Weights of a small rotation predictor: trained on single printed letters, digits and signs in grey, bent and noisy.
Rows from block 11 of a small rotation predictor, named by matrix and row number. Rows with one number belong to one neuron. Each number is 50 + 15 x the weight over its row's rms, rounded and kept within 0 to 99. All counts start at 0. After the name is the row's rms in percent of the matrix's.
After each neuron's rows are labels from the 100 images, of 14976, where the neuron reaches its highest value: "strongest on" is what is common among them. Only what is clearly more common there than usual is listed. The data: single printed letters, digits and signs in grey, bent and noisy.
# fc1: MLP up (model.blocks.11.mlp.fc1.weight, 384x192), inputs 0-191
# fc2: MLP down (model.blocks.11.mlp.fc2.weight, 192x384, transposed), outputs 0-191

fc1.317 177:34 42 49 46 49 31 64 67 23 38 32 81 61 29 43 74 45 30 53 52 36 61 61 56 58 60 53 62 41 65 61 37 53 50 42 84 40 43 22 53 54 27 39 62 64 57 46 85 63 64 37 64 59 40 47 49 53 68 59 48 84 52 54 82 42 31 39 42 62 67 82 20 66 24 45 39 64 74 36 34 66 66 49 42 50 49 72 50 47 32 42 41 55 42 49 51 45 44 47 34 49 42 67 22 27 39 24 46 59 86 27 35 40 50 41 54 50 48 33 46 52 40 46 64 39 67 42 34 54 39 46 45 37 54 53 50 67 75 40 39 68 41 60 65 34 80 54 32 79 43 43 55 60 36 67 52 46 43 56 55 18 75 42 35 90 49 50 54 55 69 54 40 65 51 33 59 32 80 70 66 71 39 36 25 59 26 59 55 75 46 74 46
fc2.317 191:41 55 61 43 62 50 32 38 47 63 57 46 58 66 73 49 87 40 53 39 21 37 40 66 42 59 45 51 57 45 73 44 59 75 42 52 53 34 49 61 50 57 42 28 42 61 14 28 51 35 70 59 30 60 56 72 31 49 31 58 26 46 60 72 43 53 45 11 59 34 73 63 31 29 30 67 35 60 73 60 49 38 42 66 46 44 36 42 32 68 40 59 45 64 62 49 71 40 44 78 37 45 43 35 52 65 76 46 57 57 52 82 58 46 64 42 48 29 27 21 65 44 42 56 71 50 53 71 63 59 65 61 59 72 72 52 28 79 46 76 44 18 49 33 38 61 39 78 64 71 43 79 49 53 49 33 47 71 59 51 44 19 48 70 24 40 46 33 50 39 33 42 51 48 65 49 63 46 22 35 29 41 77 61 37 57 54 43 33 72 67 38
strongest on: dark on light

fc1.70 078:38 60 65 58 39 56 41 46 54 62 32 21 31 62 29 28 59 59 35 58 74 50 40 57 61 47 37 29 60 48 32 29 50 41 52 46 46 69 62 40 25 65 42 51 27 38 74 46 66 29 43 36 26 70 52 50 55 40 46 21 45 35 65 40 35 75 55 67 69 69 12 74 47 99 67 70 55 66 63 58 48 48 65 59 31 71 41 47 42 63 71 51 56 46 58 19 68 49 30 69 82 59 56 66 53 15 52 52 54 51 59 64 33 50 64 47 49 62 65 34 50 48 44 45 43 43 60 43 74 65 23 51 55 60 37 56 50 57 41 18 62 45 47 32 38 68 35 53 40 46 43 39 45 69 47 58 49 65 24 52 57 56 75 32 49 61 39 71 43 48 52 27 59 33 67 45 45 16 48 47 35 57 59 82 42 66 18 58 40 47 42 62
fc2.70 076:55 28 26 20 52 46 32 68 31 61 49 50 49 91 74 32 40 52 59 61 25 56 51 74 66 55 46 51 74 62 53 31 62 58 37 55 40 54 38 34 66 66 69 61 48 54 99 75 45 34 46 52 36 53 49 48 56 52 62 42 50 47 30 73 48 69 75 46 59 40 57 55 29 37 47 58 38 58 68 48 50 25 51 54 55 65 64 39 37 35 46 59 47 48 43 35 35 53 41 47 50 52 62 35 46 00 78 33 59 64 56 64 62 73 37 62 44 50 46 56 38 44 49 49 52 64 65 47 58 43 22 58 16 83 80 56 44 33 39 18 62 41 52 67 27 51 52 53 74 72 56 76 47 52 48 52 53 84 59 45 40 30 72 49 53 20 51 57 39 62 66 41 55 30 67 49 30 36 33 40 44 17 52 39 35 59 55 62 63 59 49 42
strongest on: the character -

fc1.267 189:33 79 18 74 53 72 59 53 42 62 68 37 44 30 18 57 50 48 46 54 42 55 38 55 30 39 37 37 63 31 44 23 62 40 58 46 65 53 34 57 47 40 21 53 41 55 55 76 71 81 51 64 75 75 61 59 73 70 69 54 62 37 25 78 44 57 41 53 33 41 62 57 77 39 75 35 66 49 34 35 45 66 63 30 42 45 52 37 72 39 39 44 41 34 61 58 40 74 48 73 42 53 35 43 42 43 45 80 66 27 43 50 55 37 53 31 41 45 39 56 60 32 56 54 40 36 38 39 28 68 51 51 52 34 48 49 58 52 68 45 59 45 26 56 60 63 32 31 50 55 44 45 56 53 20 50 66 12 24 57 29 50 26 57 61 77 75 57 56 42 49 44 63 76 35 43 40 58 78 72 85 45 41 30 74 20 47 33 59 53 48 46
fc2.267 158:57 56 66 32 48 39 42 71 42 48 42 27 24 59 75 22 76 59 51 58 10 78 61 50 55 61 40 58 61 30 54 63 31 48 42 24 47 53 74 37 18 71 71 61 33 45 55 23 23 59 31 38 45 38 45 50 59 59 45 35 35 71 87 53 72 65 54 29 48 44 40 85 20 62 75 51 37 67 53 66 50 29 71 46 47 59 52 54 44 32 71 76 59 40 57 74 59 35 30 56 36 64 48 50 69 33 57 43 36 68 65 64 45 59 45 69 50 52 56 31 72 67 37 56 42 24 51 57 64 66 56 54 61 67 49 27 23 79 63 45 48 48 25 54 50 45 63 26 54 80 48 63 51 66 26 43 33 59 72 62 64 45 51 63 34 43 57 60 50 63 31 47 36 28 67 71 42 27 45 59 58 53 50 50 45 76 43 40 58 45 45 54
strongest on: dark on light

fc1.28 130:20 48 62 55 32 42 60 45 41 66 39 23 38 54 39 33 74 39 39 57 50 50 59 72 59 47 53 34 57 34 40 59 35 28 44 46 43 47 09 34 70 44 28 46 38 48 99 77 83 46 54 48 37 36 43 73 14 49 56 42 40 53 55 54 25 53 43 76 66 69 71 44 26 19 42 57 78 60 61 85 47 48 60 50 37 25 49 45 42 53 56 45 80 36 44 55 52 38 51 56 73 45 53 42 06 24 51 47 38 73 49 70 49 62 41 74 50 54 58 50 44 34 57 43 26 55 55 36 61 58 16 52 64 42 49 71 59 57 55 29 52 30 62 63 39 63 49 48 42 60 47 58 78 39 43 68 30 69 65 71 13 47 56 63 35 31 65 54 50 36 49 49 35 46 39 78 38 55 48 45 47 52 35 61 62 58 40 51 71 57 55 65
fc2.28 158:44 67 57 66 29 49 64 41 34 45 56 57 68 36 35 59 32 53 38 58 32 46 53 34 41 50 59 43 38 42 45 46 46 36 62 80 36 59 62 58 52 42 53 37 87 46 52 61 63 60 49 44 62 40 49 31 83 79 70 66 71 64 31 68 34 33 26 47 62 31 47 35 65 62 40 38 68 32 41 17 88 75 84 33 34 49 64 49 43 31 48 28 39 47 52 61 55 50 79 47 25 52 39 67 74 10 35 68 44 57 23 37 49 53 46 43 59 66 52 56 56 57 30 72 48 71 54 33 46 60 32 39 64 26 41 68 72 55 48 41 48 57 51 64 67 58 48 57 65 29 70 18 51 56 58 51 44 58 36 44 58 32 34 21 74 52 43 48 55 47 40 52 56 58 38 39 46 80 58 44 58 64 29 16 70 47 72 48 76 40 32 69
strongest on: dark on light

fc1.350 084:47 40 57 56 66 44 19 34 42 86 50 59 53 53 64 70 41 52 39 88 61 57 36 47 35 41 40 49 43 60 72 51 45 54 40 48 57 30 63 60 49 74 48 42 41 58 70 54 35 50 61 56 37 60 49 44 34 37 42 38 60 65 37 51 78 82 64 69 35 47 60 63 64 52 35 40 57 24 76 49 38 55 30 70 54 44 35 45 64 60 30 54 41 72 60 58 43 58 57 25 79 42 72 30 74 27 61 46 69 48 70 63 45 44 70 51 40 26 35 57 18 30 81 54 81 61 35 57 40 48 33 49 37 66 70 45 58 55 46 26 58 27 43 34 51 72 58 63 48 39 48 62 39 68 28 59 53 61 36 24 62 37 52 29 62 53 57 40 30 20 57 74 27 60 29 38 75 45 36 63 22 28 65 76 28 47 79 38 34 46 49 34
fc2.350 084:74 48 39 42 46 50 57 52 35 53 42 59 43 58 67 45 44 53 38 08 37 38 71 61 57 81 53 60 62 52 49 44 35 60 84 58 48 55 68 38 59 60 55 51 43 48 80 61 49 40 43 35 54 81 39 69 36 51 68 48 23 54 47 52 43 40 25 52 65 32 42 49 37 46 41 55 46 35 52 45 57 26 31 59 34 77 53 61 23 42 54 73 49 53 40 48 64 41 51 57 20 67 46 70 46 24 52 44 40 51 53 45 61 56 45 58 62 57 66 50 45 47 47 00 41 58 58 47 63 59 33 54 62 14 48 59 46 43 49 68 37 54 65 57 66 39 44 78 39 50 51 78 44 64 60 67 46 67 39 31 93 13 43 57 20 43 22 41 99 60 46 44 45 45 44 57 68 38 18 45 41 61 45 28 53 52 63 53 46 58 48 47
strongest on: small letter; the character m

fc1.343 081:28 46 54 68 48 66 39 36 55 51 51 64 58 68 34 36 46 39 72 73 85 48 49 72 84 78 64 58 33 69 50 56 54 62 35 41 72 38 70 48 48 31 60 55 33 45 72 29 37 41 48 29 57 37 65 70 63 32 52 56 39 43 64 42 52 46 66 71 69 51 44 72 36 38 51 50 50 45 62 69 20 35 51 68 57 52 24 42 64 73 37 43 62 51 30 24 42 62 40 34 51 60 69 35 44 26 75 65 36 46 56 74 40 41 68 68 62 56 69 60 27 57 49 63 52 33 55 60 83 50 20 64 42 52 39 28 72 57 65 15 79 48 65 30 44 66 37 48 33 53 53 56 47 64 77 72 52 59 40 43 50 43 46 52 46 43 58 52 20 72 89 50 49 51 57 43 63 47 43 57 61 54 74 64 35 62 15 48 35 32 23 43
fc2.343 079:46 63 23 51 62 66 43 45 47 67 60 38 48 70 55 02 37 39 50 62 32 36 48 61 44 57 62 18 71 34 44 51 68 67 57 45 59 53 72 64 48 56 35 39 43 58 99 53 63 53 61 53 47 50 59 50 56 49 33 59 21 35 33 70 64 48 48 48 71 17 52 67 41 61 54 54 41 57 60 66 42 35 82 67 45 53 38 36 53 50 65 62 50 60 50 54 54 56 64 52 64 34 40 57 59 00 55 47 49 45 58 57 45 51 53 33 57 42 50 50 26 24 44 36 50 33 57 47 57 72 22 66 46 64 53 56 63 46 66 14 52 37 39 51 63 39 21 65 49 75 55 80 54 63 35 52 50 51 43 48 57 52 32 51 40 49 57 47 69 26 61 47 60 52 51 50 56 41 44 46 52 34 69 56 56 71 37 32 62 69 30 34
strongest on: the character =

fc1.129 072:28 75 73 57 31 42 49 40 46 46 27 40 48 72 47 34 50 69 59 74 65 29 49 63 75 65 40 38 48 28 42 63 51 27 53 33 36 70 71 34 30 51 50 44 25 38 78 58 59 42 61 26 25 62 37 51 53 53 57 27 50 49 67 53 30 48 57 62 59 69 22 86 37 65 53 75 64 47 66 56 45 34 74 33 59 61 63 57 58 66 38 69 57 45 61 45 71 56 44 54 44 65 53 46 28 04 64 41 38 54 64 74 38 50 58 62 61 67 69 37 64 42 47 44 43 56 63 52 64 64 26 40 55 81 30 56 53 41 43 19 66 35 54 29 54 61 41 45 44 45 58 46 74 69 47 65 29 63 53 40 52 64 77 58 44 41 32 74 14 44 57 53 47 49 71 51 67 20 40 49 48 63 73 82 46 65 36 50 33 51 35 71
fc2.129 077:75 21 25 27 42 49 40 58 49 71 54 44 47 83 85 33 61 33 52 32 36 51 63 73 69 63 40 60 80 39 44 26 43 47 42 48 44 46 53 34 63 72 58 58 33 42 58 73 46 26 51 55 25 77 46 62 70 56 51 32 38 53 37 75 51 70 64 33 49 42 45 61 34 49 54 71 32 51 69 53 49 27 63 49 52 79 56 46 23 44 59 66 42 47 63 49 49 44 36 63 67 47 56 47 49 11 60 35 38 55 65 61 44 83 30 48 43 51 42 32 54 29 43 44 39 27 74 52 52 40 49 67 43 74 80 57 33 56 49 48 44 41 60 61 34 37 52 62 72 55 48 78 45 63 44 41 47 85 70 38 43 30 57 50 23 11 33 55 64 42 35 35 38 39 68 54 56 27 12 33 35 31 55 44 59 57 51 64 61 67 52 35
strongest on: the character -

fc1.283 233:55 76 22 68 62 76 62 57 57 48 61 47 52 39 38 58 55 41 58 56 42 54 40 54 27 34 28 30 62 28 58 18 70 52 44 54 67 39 27 75 46 38 49 52 45 57 55 60 67 70 43 57 56 77 72 58 64 48 47 57 70 27 55 79 55 61 53 49 18 47 70 58 75 36 67 45 79 43 35 39 42 79 71 41 64 42 58 26 64 39 49 50 38 57 77 47 41 65 46 78 43 48 29 35 48 45 52 74 80 17 37 43 46 36 44 24 45 36 38 28 81 29 51 59 38 37 33 53 26 53 46 51 45 46 57 41 45 69 61 42 68 53 22 56 75 63 44 28 61 49 49 48 62 48 34 38 56 20 25 53 31 68 33 40 59 66 77 51 51 49 49 55 69 74 41 42 47 50 70 80 71 38 43 36 62 23 59 39 54 68 45 25
fc2.283 205:44 78 61 48 55 44 44 58 43 61 49 16 28 54 60 34 78 66 38 55 25 63 51 51 40 55 49 42 66 18 46 45 45 53 49 15 62 50 64 51 16 55 65 40 19 42 44 17 40 65 39 46 41 35 53 64 50 56 45 42 18 62 83 39 56 66 47 15 49 30 45 77 40 60 70 32 49 61 51 85 41 51 75 56 59 51 40 43 56 58 62 54 59 47 68 76 58 56 42 64 40 66 26 40 62 51 58 66 40 54 67 58 27 40 50 55 50 44 59 37 68 67 56 49 54 21 40 60 44 81 67 40 76 56 50 31 32 82 81 57 44 48 13 46 63 41 55 38 47 68 35 56 66 66 20 62 47 35 55 68 57 42 32 68 40 65 75 49 65 42 50 66 31 47 42 63 59 44 57 64 64 58 56 53 47 79 30 22 46 54 31 52
strongest on: dark on light

fc1.120 232:66 77 19 65 62 74 64 60 64 45 63 50 57 40 40 58 52 37 62 56 40 54 38 58 27 31 26 30 52 31 54 12 70 46 38 58 66 47 25 75 45 44 50 54 46 59 57 64 60 61 42 60 52 82 71 56 68 44 52 59 71 22 57 76 53 57 56 48 16 61 56 64 74 34 72 52 77 43 35 42 40 77 75 41 57 42 65 29 55 36 55 51 39 54 78 47 34 64 44 86 39 52 43 34 46 43 58 66 79 11 38 41 46 39 41 35 46 45 36 19 83 38 46 65 38 42 40 40 24 51 46 52 52 55 53 44 47 66 47 41 69 52 31 58 68 66 48 31 63 46 50 49 69 59 39 41 56 28 29 53 29 69 39 37 57 58 82 63 46 50 39 51 68 66 51 40 44 49 66 79 72 41 45 36 75 23 60 47 57 51 36 32
fc2.120 224:37 78 55 47 61 50 34 55 50 69 57 25 28 58 54 35 71 60 41 57 26 66 49 58 29 45 39 37 71 19 61 42 51 55 45 17 67 40 67 56 20 53 57 32 24 50 35 12 45 64 43 51 45 30 56 58 44 53 38 51 27 57 78 44 62 75 52 05 38 32 51 74 47 56 68 28 56 52 47 85 37 55 77 58 63 47 31 43 64 65 57 52 54 53 69 75 48 59 40 59 34 64 25 29 57 59 55 64 46 50 67 64 34 36 59 44 45 41 56 41 63 62 61 48 64 21 28 66 40 76 71 42 58 56 58 21 32 77 82 58 54 39 15 39 66 46 48 40 56 66 37 58 68 51 23 57 54 37 46 68 51 55 35 61 42 66 65 41 67 42 60 74 44 49 35 61 63 45 54 70 63 52 64 52 41 68 32 22 40 54 35 44
strongest on: dark on light

fc1.295 120:58 51 67 57 67 65 20 55 65 46 69 60 44 59 20 39 67 46 59 54 55 54 45 45 23 15 32 37 64 51 47 24 70 52 31 41 64 45 64 70 21 61 45 51 47 61 58 52 32 45 47 42 33 44 59 27 54 33 43 63 78 45 67 51 67 57 63 60 23 49 28 63 62 86 53 63 69 57 49 47 26 77 71 63 73 38 48 21 44 65 71 39 51 68 61 32 35 36 38 43 60 44 69 31 29 44 62 49 56 35 43 48 16 34 48 49 32 67 49 31 57 57 61 32 64 59 64 65 23 51 39 59 33 43 59 28 49 75 56 47 81 40 46 27 42 63 45 43 61 61 51 42 53 62 53 45 50 57 68 64 51 62 55 01 80 42 82 60 47 74 48 43 69 32 63 33 67 22 37 59 49 38 69 58 39 66 58 40 40 41 46 38
fc2.295 119:50 33 57 66 35 51 66 38 35 43 45 66 66 33 28 47 31 39 56 52 35 40 68 28 74 60 86 52 40 60 42 68 55 31 72 61 45 70 63 47 50 28 41 39 68 44 81 67 34 47 54 41 69 39 53 30 64 72 70 57 62 58 17 43 41 29 36 69 74 42 39 39 63 47 38 48 41 44 38 35 71 40 66 34 48 56 61 66 47 49 40 27 41 53 31 52 33 32 66 35 57 45 60 74 36 00 36 67 54 41 40 44 60 62 54 51 75 64 57 50 06 50 41 38 45 68 79 33 77 47 18 62 27 38 39 58 72 43 35 25 68 37 68 58 52 44 45 65 36 59 64 60 27 71 65 75 49 39 51 34 76 48 53 55 57 51 30 58 45 62 54 31 58 58 53 43 38 70 57 34 47 64 49 39 67 56 63 58 63 39 39 62
strongest on: small letter

fc1.53 064:60 68 38 62 56 76 33 58 67 46 75 56 56 54 35 42 39 67 68 93 87 57 41 59 44 44 54 55 23 42 60 43 62 38 63 55 76 62 68 51 34 44 52 51 28 40 81 47 59 54 33 45 34 64 48 62 70 50 55 44 53 29 88 44 36 62 49 85 67 61 29 63 28 72 80 46 39 33 58 57 44 62 43 44 45 63 53 47 78 72 58 47 58 36 49 49 46 70 46 53 52 61 56 66 47 06 64 61 44 33 54 58 43 46 54 63 40 60 76 40 50 57 56 53 64 39 38 70 60 47 03 44 56 70 29 54 33 30 60 23 57 58 49 54 59 55 58 27 55 58 74 40 38 55 70 56 53 34 51 28 71 75 53 29 37 75 52 81 23 62 62 51 46 70 40 48 71 23 62 63 46 57 49 53 59 70 53 36 40 37 41 62
fc2.53 067:71 37 42 48 59 48 24 41 53 66 54 77 56 72 70 45 57 22 75 42 19 42 39 69 53 51 67 55 48 63 61 63 57 60 39 64 59 39 55 64 36 40 52 36 52 66 77 50 31 33 60 64 56 39 60 27 26 60 54 52 52 49 35 72 49 50 46 16 60 22 48 58 50 29 43 70 48 42 83 52 61 37 61 69 65 50 50 57 13 63 54 61 49 52 36 42 30 15 58 54 61 35 58 43 36 03 61 29 65 63 44 72 60 48 46 50 58 49 42 36 44 58 39 35 70 70 74 55 86 46 40 76 22 74 60 49 45 67 48 41 43 21 60 46 53 52 56 90 75 56 59 57 25 57 73 60 61 72 60 36 50 37 65 64 40 26 40 39 76 54 60 54 57 40 70 43 50 49 45 40 28 43 53 23 42 36 49 56 43 67 45 35
strongest on: the character =; the character -

fc1.123 174:29 84 43 74 42 52 65 59 46 43 40 28 37 23 30 53 48 69 33 50 68 33 54 37 45 56 55 28 51 29 44 43 62 33 71 50 63 56 39 68 64 19 42 31 43 39 57 76 86 79 71 61 65 84 44 66 49 56 57 53 41 54 42 48 12 47 24 60 48 46 61 45 71 43 53 29 70 55 27 48 62 72 67 36 40 50 47 36 61 53 74 20 49 35 62 75 34 60 69 56 45 60 33 52 33 45 33 76 61 41 44 54 35 37 47 49 54 42 47 45 71 34 49 51 53 53 55 37 44 64 40 28 86 43 35 78 63 39 70 45 51 52 33 50 69 55 33 54 35 47 33 41 70 39 42 61 50 23 30 71 40 51 24 72 39 75 68 42 53 42 71 55 39 75 32 62 47 55 68 58 79 59 56 34 65 54 20 34 44 54 40 58
fc2.123 166:67 53 61 55 48 49 58 59 39 45 45 39 37 34 50 20 66 69 29 84 40 53 58 31 68 60 66 54 39 30 35 52 37 48 55 36 50 61 71 41 36 29 58 40 50 34 65 25 42 75 47 44 61 26 49 48 37 66 60 45 37 65 63 44 64 45 36 16 49 12 47 51 49 63 64 23 61 70 47 60 57 58 49 43 70 56 52 58 56 48 68 53 66 38 57 79 24 42 44 37 79 75 21 37 33 15 36 67 34 53 51 49 21 46 40 57 76 64 66 47 46 65 45 69 47 49 49 48 50 76 28 35 25 45 32 39 28 60 73 26 49 55 36 50 72 51 58 49 58 72 27 74 41 41 41 67 39 44 52 83 58 55 26 66 53 69 53 52 23 69 70 55 35 47 44 73 37 67 60 60 78 73 48 60 58 70 37 32 56 45 74 56
strongest on: the character -

fc1.9 101:45 53 36 52 33 50 46 50 46 36 62 29 39 44 61 32 65 67 91 63 70 49 38 43 78 60 44 66 63 37 27 54 36 47 46 32 59 66 52 31 48 71 43 71 14 26 71 19 41 60 50 40 67 40 36 66 53 49 62 39 47 39 41 56 57 49 55 65 67 73 62 91 23 46 78 45 46 50 61 56 38 30 49 43 50 56 56 49 72 57 21 68 63 45 37 32 72 74 31 52 68 78 73 24 69 35 64 54 41 43 70 66 57 56 74 77 67 47 70 66 41 49 62 31 38 38 40 57 53 37 39 71 30 49 50 36 37 17 56 42 61 42 63 50 37 59 55 21 28 66 41 78 22 57 36 60 63 46 37 44 78 47 57 47 29 47 64 69 37 51 64 61 31 47 34 53 53 25 56 57 41 57 54 81 65 55 35 52 52 40 43 67
fc2.9 093:47 57 49 52 59 62 60 48 44 56 46 57 71 39 66 56 64 46 42 35 33 49 36 21 45 75 42 54 51 48 55 67 53 60 69 56 56 44 74 51 42 38 77 60 47 51 87 23 51 65 49 54 56 79 39 75 21 56 65 70 48 61 54 80 71 56 24 47 31 18 58 45 48 34 37 35 70 33 62 71 69 43 55 32 73 47 44 39 60 34 36 70 63 59 31 67 72 62 41 45 70 36 27 39 70 16 48 63 58 47 56 30 53 42 60 28 60 46 43 28 56 46 60 25 43 56 23 52 38 59 32 46 30 23 35 36 24 78 71 51 52 62 42 58 65 52 56 57 71 48 61 49 15 30 36 59 50 42 33 45 59 39 36 42 33 48 58 33 77 46 46 91 34 64 31 45 50 67 56 48 47 67 36 44 59 80 58 35 72 69 39 41
strongest on: dark on light; small letter

fc1.332 137:24 46 78 48 26 30 65 57 37 44 35 61 60 27 38 47 52 50 35 52 36 58 71 61 57 39 59 58 26 46 43 30 49 24 35 77 39 57 27 46 44 28 40 45 55 45 62 81 32 60 43 50 67 46 55 37 48 66 64 67 83 64 35 55 53 18 29 54 47 64 44 38 64 35 49 33 62 56 29 38 66 64 64 26 53 50 49 54 49 54 43 35 54 49 48 42 40 33 44 42 36 70 61 42 00 42 32 58 51 71 38 51 49 48 62 71 72 68 64 31 59 66 45 50 43 68 54 29 64 57 41 52 33 38 48 32 89 72 50 42 50 25 52 51 42 80 51 38 64 40 34 53 58 58 72 68 37 37 57 61 30 74 35 49 81 47 46 65 54 66 51 13 66 31 38 65 30 55 73 56 68 59 49 40 70 37 64 49 58 28 46 83
fc2.332 144:36 50 41 48 66 61 38 36 56 72 61 66 62 64 63 67 66 34 59 07 17 51 28 64 51 39 22 51 54 59 68 41 63 72 29 56 59 35 33 58 36 58 39 39 48 69 48 44 73 38 61 76 40 36 63 54 30 42 36 68 45 35 48 64 57 46 50 46 46 43 60 44 51 24 29 62 56 48 65 69 44 45 63 62 72 30 48 32 34 49 31 45 36 63 56 46 48 59 46 49 55 28 56 32 30 52 68 52 74 48 62 80 53 52 62 41 39 30 32 24 55 50 40 31 66 63 42 58 42 59 65 64 29 50 66 41 35 78 45 83 33 31 64 42 40 72 42 63 82 49 59 62 42 53 57 38 67 68 50 47 17 39 56 68 56 32 47 39 99 17 31 58 56 51 54 35 62 55 18 39 39 37 62 42 41 44 41 53 43 71 59 34
strongest on: dark on light

fc1.76 091:23 55 35 41 59 68 42 51 61 54 49 23 55 65 36 40 38 53 68 64 75 36 41 65 31 39 59 46 48 58 65 65 41 47 48 38 51 30 56 52 75 67 62 48 63 67 64 55 48 45 64 51 46 34 48 46 42 17 53 61 50 42 35 38 54 56 65 78 62 76 64 37 38 18 30 62 69 10 68 56 29 44 55 55 37 36 27 41 55 64 25 57 31 60 35 46 44 66 47 28 45 36 66 52 66 26 72 33 30 26 44 75 51 41 82 58 33 20 38 79 39 38 87 51 53 66 59 64 44 26 17 66 74 43 71 60 67 35 46 44 62 29 61 39 55 64 47 56 40 41 66 40 52 65 59 76 52 58 73 36 59 26 64 43 59 55 60 36 46 40 56 69 40 36 46 38 58 30 32 34 33 42 59 68 39 69 55 55 25 64 26 38
fc2.76 096:43 63 32 68 57 81 47 49 68 52 78 34 51 74 65 32 33 32 32 51 62 65 49 55 43 63 73 34 65 47 47 47 58 57 86 45 68 48 76 57 51 72 48 26 46 61 48 43 52 45 59 45 48 98 77 69 66 37 51 52 31 33 48 62 49 41 35 08 73 25 43 57 53 48 50 45 43 31 65 46 33 45 70 56 29 50 41 47 50 44 53 63 31 53 56 67 33 67 66 73 28 56 35 60 69 18 57 58 59 31 57 55 54 56 38 39 50 47 50 46 64 26 34 61 50 17 54 50 77 62 31 67 67 63 64 60 57 53 62 44 63 53 43 48 69 47 37 69 36 50 62 40 63 80 43 65 63 76 36 43 80 28 35 40 38 39 46 37 50 55 58 37 58 50 44 43 67 39 25 46 44 36 54 00 35 51 55 40 56 52 22 31
strongest on: the character =

fc1.233 140:66 47 57 40 73 49 31 35 58 68 55 72 41 70 52 58 45 39 60 68 35 57 52 82 20 33 30 40 53 48 60 61 61 61 30 61 58 29 26 57 41 68 58 44 58 61 59 60 67 42 51 67 32 45 47 11 64 42 29 56 59 45 56 54 55 79 73 54 47 55 63 36 74 65 41 76 56 47 59 70 36 62 77 75 46 38 42 31 41 56 49 36 49 64 76 49 56 38 65 45 58 40 62 61 47 40 75 33 60 63 43 76 40 58 34 60 07 30 42 26 55 47 71 60 61 67 67 73 36 46 26 61 59 56 75 60 60 72 36 40 35 31 55 43 29 54 59 63 78 46 73 21 69 72 48 29 41 68 53 39 37 67 65 33 61 33 45 44 42 30 25 46 49 44 61 60 69 35 33 47 37 27 57 34 33 40 81 60 35 63 36 35
fc2.233 142:42 40 69 44 34 27 58 60 26 45 23 54 52 65 55 56 44 49 44 45 29 46 57 21 75 81 44 66 49 55 42 72 34 51 51 63 30 72 28 40 52 55 51 60 59 39 90 57 77 35 49 45 50 30 29 52 26 66 66 46 58 59 40 49 44 40 54 81 40 54 58 27 40 49 39 54 58 64 71 53 73 51 52 40 49 60 74 68 32 34 59 57 64 28 47 42 80 34 47 31 75 53 61 32 49 08 18 32 51 81 40 26 40 68 38 61 79 73 45 40 51 37 36 33 30 68 68 21 69 44 19 42 35 60 31 57 54 47 31 47 60 66 64 67 34 55 54 55 56 45 38 50 41 36 53 64 28 78 48 57 40 60 66 45 53 36 30 59 65 65 64 62 46 46 50 60 33 49 37 37 42 58 32 49 64 43 24 66 66 36 60 72
strongest on: small letter